Rows from block 4 of the audio encoder of a small audio captioner, named by matrix and row number. Each number is 128 + 32 x the weight over its row's rms, rounded and kept within 0 to 255. All counts start at 0.
After each channel's rows are labels from the 100 clips, of 14976, where the channel reaches its highest value: "strongest on" is what is common among them. Only what is clearly more common there than usual is listed. The data: notes from a synthesiser with random patches. In brackets: how many of the 100.
# c30: last pointwise conv (encoder.blocks.4.c3.0.weight, 192x192x1), inputs 144-191

c30.88 [122 114  88 100 161 118  97 147  81 140 106  82  92 158 137 113 102  94 111 100 120 124  81 117  40  86 114 151 118 173 163  65  89 131 108 109 162  92 116 112  82  54 119  77  88 111 137 162]
strongest on: resonance (59); band-pass (49); filter: high-pass (46)

c30.93 [160 115 152 110 115 110 133 136 136 149 124 114 134 115 133  89 142 144  81 115 158 135 121 120 149 135 139 167 158 132 151  76 162 137 118 159 103 127  60 109 183 163 139 127 147 114 138 106]
strongest on: filter wobble (64); saw (53); resonance (38)

c30.177 [126 100  85 122 150 122 157 151 141 157 111 140 137 105 113 120  70  91  93 120 118  90 120  89 142 115 119 117 105 121  90 102  94 122 111 124 128  81 146 103 114 116  94 155  86 116 120 166]
strongest on: high-pass (84); resonance (62); oscillator: harmonic FM (31)

c30.116 [152 164 128 109 177  99 116 134 150 131  96 131 102 122 133 114  83 116 102 102  92  58 139  78 128 110 132 119  92 140 136 131 132 113 121 108  98 162 153 125 147 121 112 118 104 134 111 141]
strongest on: harmonic FM (61); low-pass (43)

c30.63 [122 140 122 135 126  79  84 149 163 133 104 111 160 156 123 154 124  74 126 123 171 167 133 135 148 127  74 111 106  96 124 107 130 101 103 100 123 113 130 159 133 116 109 118 137  90 162  98]
strongest on: detuned saws (71)

c30.92 [125 187 142 105  95 186 104 125 181 103  96 107  87 111  84 104  95 105 114 118 197 162 127 167 129 121 151 132 141 132 111 127 151  88 108 109  63 174  90 132 156 165 102 106 169 113 131 128]
strongest on: pluck (88); bass register (67); filter: low-pass (59)

c30.58 [ 95 124 115 121 109 111 112 116 136 174 119 184 175 131 118 129 195 175 147 115 112  26 124  92  86 189 151 187 173 104 152 179 132 159 156  89 129 102  91 176 139 137 125 215  95 133 168 102]
strongest on: swell (95); bass register (82); oscillator: triangle (41)

c30.167 [134  91 103  84 135 104 124 139  75  89 185 113 150 196 145 112 158 142 162  98 138 148 107 100 101 144  83 109 140 187 138 119 135 153 176 165 141  76 117 112  72  98 161 106  84 145 101 105]
strongest on: swell (73); bass register (56); filter: low-pass (42)

c30.166 [103 122 147 119 132 132 155 128 116 102 103  89 126 123 137 164 109 127 141  90 128 109 137 126 144 148 146  99 125  95 120 134  97 116 111 100 135 110 139 118 143 112 105 133 130 123 137 150]
strongest on: high-pass (46); inharmonic FM (33)

c30.51 [ 96 110 133  88 124 132 160 127 133 139 119 133 152 100 109 159 131  95 137 143 149 118 162 155 207 141 114  74  84  87  73 112 103 128  74 121  84 103  99 110 154 125 165 139 179 101 118 127]
strongest on: resonance (66); high-pass (66); filter closing (43)

c30.140 [136  88  73  93 167 119 148 101 119 117 171 132 163 191 198 140 153 118 113 128  93  96 151  93 142 126 168  75 128 192 130 133  99 136 148 151 135  99  98 123  99  54 186  80 109 152 107  95]
strongest on: swell (97); bass register (65)

c30.185 [126 165 132 130 141 127  95 155 209 117 117 151 124  81  55 190  92 135 179 132 162 127 165 140 219 142 142 107  98 114 124 128 147 152 103  88 125 105 161 113 158 147 120 141 164 112 115 135]
strongest on: resonance (54); high-pass (46); filter closing (45)

c30.5 [ 91 129 116 110 157 118 135 136 148 131 104  88 118 133 139  93 130 130  82  98 127  91 115  98  84 104 153 118 102 128 143 125  78 140 136 101 146 105 110  98 146 151 114 111 120 132 140 114]
strongest on: high-pass (65); filter wobble (47); resonance (46)

c30.113 [ 54 132 135 145 122  82  71 136 112 100 105 142  96  85  81 126  96 112 123 123 155 163 127 118 114 142 122 128 108  99 153 135 177 118 186  66 166 146 162  67 131 146  71 122 153 106 135 111]
strongest on: resonance (37); saw (30)

c30.15 [ 85 103 130 104 132 162 148 130 143 140 129 149 143 139 148 123 120 109 141  90 137 145 116 167 153 180 114  75  60 129 138 133 121 157 107 121 135  99 112 103 147  93 121 137 103 103  84 126]
strongest on: filter motion: filter closing (40); square (28)

c30.176 [115 123 132 121 145  73 120 113 116 102 122 149 154 153 165 162 160 129 121  99 152 148 165 115 118 174 140 116 112 151 148 125 181 133 137  81 116 185 147 153 113 147 123 103 142 120 100 120]
strongest on: resonance (58); high-pass (55); hard sync (34)

c30.183 [118 106 165  96 109 101 139 121 163 127 129 114  50 129 106  95 122  63  54  97 154 159 123 142 173  96 171 104 142  71  55  53 104  98 118 121 108 109  93 103 160 129 143  95 173 102  99  99]
strongest on: inharmonic FM (46); glide (46); oscillator: harmonic FM (30)

c30.159 [106 127  89 120 148 137  66 113 110 130 106 131 161 131 126 126 124 105 132 128 120 122 164 101  66 136 153 113 127 145 147 134 103 115 109 113 106 155 131 132 100 138  99 135 113 147 144  72]
strongest on: pluck (65); bass register (56)

c30.20 [114 138  95 129 120 196 126 108 146 138 129 110 168 120 132 146 137 171 134 147 162 138 155 148 115 128 110 128 148 126 133 128 110 110 119 133 127 136 116 119 173 148 155 110 160 116 108 136]
strongest on: pluck (78); bass register (75); filter: low-pass (51)

c30.180 [116 144 162 106 133 134 136  88 132 149 123 105  73 153 146 145 108 145 119 107 177 199 132 193 140 130 137 139 105  91 112 147 161 140  87 130 116 148 164  79 117 153 118 164 101 107 159 121]
strongest on: bass register (92); detuned saws (49)

c30.73 [107 144  96  95 145 131 106  73 117 118 121 110 150 147 130 102 125 104 115 129 147 152 127 148 125  81 168 135 147 180 138  81 143 151 125 171  83 133  98 104  87 141 149  88  99  97 129 143]
strongest on: drive (80); bass register (69); hard sync (47)

c30.3 [ 76 102  99 124 147 143 155 117  95 133 118 139 129 157 102 112 132 104 119  71 153 146  96 143 130 187 182  71  91 114 134 119 108 123 140 105 100  85  77 118 104  87 108 129  97  96 142 108]
strongest on: bass register (76); pitch class: B (26)

c30.123 [157  78 139 124  54  99  91 116  96 143 142 138 103 115 134 117  78 153 137 122 133  99  84  77  97 108 142 139 129 109 119 121 153 127 154 177 136 173 163  57 134 149 129 104  85 136 122 121]
strongest on: drive (92); pluck (57); noise (33)

c30.118 [165 134 216 140 137 126 121 129 130 135 127 174 121 191 154  93 113 100 165 132 130 109 165 121 171 109 168 151 167 141 125 116 195 129  97 134 161 145 103 116 130 160 123  96 108 123 144  84]
strongest on: drive (87); pluck (76); narrow pulse (44)

c30.181 [104 124 156 139 104 167 136 147 131 122 131 162  88 118 113 117 131 164 102 134 152 156 130 153 126 108 106 163 152 119 175 129 144 153 150 142  91 136  82 104 120  97 139 178 137 121 160 163]
strongest on: filter wobble (59); resonance (51); low-pass (45)

c30.39 [ 98 142 136 145 116  83 112 127 128 187 108 136 127 125 122 143 167 195 139 126 127 108  90 120 108 166 129 200 128 110 137 172 120  96 137  95 198 148  92 163 144 146 116 170 166 146 168 121]
strongest on: swell (95); bass register (76); oscillator: triangle (47)

c30.115 [148 115 150 130 136 106 112 167 113 159 151 132 159 126 108 114 113 144 141 102 135 126 112  85  69 125  82 128 138  95 151 144 138 115 122 124 130 117 162  90 114  66 138 112 124 174 167 131]
strongest on: drive (84); resonance (34)

c30.151 [117 116 156 175 131 119  99 196  80 143 173 177 117 109  93 141  85 149 139 152  90 113  92 107 115 163  63 169 127 135 149 115 149 148 168 185 116 129 145 117 129 186 164 116 127  93 188 185]
strongest on: square (68); vibrato (50); notch (41)

c30.87 [ 98  99 144 112 117 125 151 115 113 108 133 130 168 149 134  82 144 101 105 161  70  92 171 139 146 129 143 119 136 162 162 169 118 148 128 121  93 191  94 128 168 197 147 132 177 169 113 135]
strongest on: echo (58); swell (56); bass register (48)

c30.82 [124 100  78 128  66 118 110  86 142 132 107 148 160 134 120  68 171 151 144  96 106 148  73 128 141 158 111 154  87 139 124 150 113 126 121 121  99 149  98 122  92 167 135 177  93 112 165  92]
strongest on: high-pass (45); noise (44); resonance (41)

c30.146 [170  97 105 130 161 145 122  94  52  83  99  89 154 135 142 134 126  86 149 170 111 144 182  65  65 118 101 140 174 168 165 148 148 103 155 136 137  51 148 133  78  68 117  79  86 147  83 171]
strongest on: swell (88); bass register (83); filter: low-pass (48)

c30.97 [130 130 153 109 117 150 154 110 121 136 134 165 158 206 122  83 128 114  94  81 171 130 125 108  91 123 166 138 103 161 141 137 176 117 141 110 170 125 110 123 144 136 132  97 113 145 141  96]
strongest on: drive (69); glide (60); narrow pulse (39)

c30.30 [ 95 135 121 106 133 149 137 125 126 116 136 141 138 142 147 125 158 108 128  76 160 152 122 178 178 122 114  74  94  95 109 145  86 126 127 120  93 101 131 131 132 142 130 151 175  46 147  41]
strongest on: detuned saws (58); glide (47); filter: notch (44)

c30.6 [100 114  66 136 140 137 156 159  96 148  90  88 155 124  95 123 139 135 133 160 157 108 124 150 101 129 128 156 100 116 142 141 131 112 135  86 136 126 154 135 112 138  65 114 147  99 118 161]
strongest on: notch (56); detuned saws (40)

c30.44 [167 112 112 109 149 111 163 140 153  65 162  71 140 180 143 124 120  58 152 121  79 152 136 136 120  88 144 119 185 178 122 148 125 131 150 128 117  93 125 136 147 147 143  85 156 159 107 151]
strongest on: swell (85); bass register (51)

c30.107 [129 134 129  87 128  89 115 122 113 108 111 131 122 115 131 156 128 147 107 110  92  94 132  81 138 135 121 132  87 143 136 127 131 113  99 123 106 129 144 146  94 141 137 103 146 146 131 121]
strongest on: harmonic FM (47); inharmonic FM (38)

c30.149 [189 103 155 143 108 115 153 168 104 135 117 104 111 120 116 139 105 117 131 117 130 128  81 112  74 102 161 106 140 116  87 105  99 130 117 127 123 135 135 117  95  38  87 131  70 120 139 150]
strongest on: glide (49)

c30.66 [120 131 129 122 122  79 126 144 143  64 101 144 128  92 118 117  96 140 134 149  95 100 116 105 139 107  78 129 140 127 109 130 137 155 102 111 117  82 153 118 131 102 123 124 119 119  93 182]
strongest on: square (66); vibrato (52)

c30.179 [103 165 159 146 152  75  92  75 161 132  93 131 102 124 152  98 139 139 116  94 123  65 167 103 126 110 156 153 113 163 143 133 104 131 103 114 112  89 132 119 139 159 143 140 161  77  96 120]
strongest on: harmonic FM (52); bass register (49)

c30.120 [159 163 120 144 104 120  89 143 139 143  63 120 175 121 138 134 130 124 150 123  78 105 125 117  75 111 154 126 107 129 188 107 110 172 146 101 124 162 113  98  91 112 138 128  96 116 123  99]
strongest on: bass register (93); saw (32)

c30.28 [136 148  93 114 131  77 115 120 140 116 143 105 136 171 143 124 143 159 112 165 130 129 109  96 112 123 110 152 125 150 132 154  78 140 146 100 102 131  56 171 124  76 131 113 125 130 138 146]
strongest on: high-pass (65); harmonic FM (35)

c30.144 [ 75 155 131  99  83 136 156 146 177 118 128 119 106 142 117  83 120 109 136 129 139 144 116 180 195 125 104 163 128 116 118 130 131 111 121 143 123 143 101 158 134 169 120 148 178 129 127 120]
strongest on: envelope: pluck (58); glide (56); harmonic FM (39)

c30.60 [121 138 122 121  60 151  87 131  83 151  95  93  77 116 118  89  93 115  40 100 169 180  76 137  67 135 136  98  90 102  52  64 161 111 132 160 143 160 115 153 124  96 106  93  37  84 135  66]
strongest on: drive (75); square (46)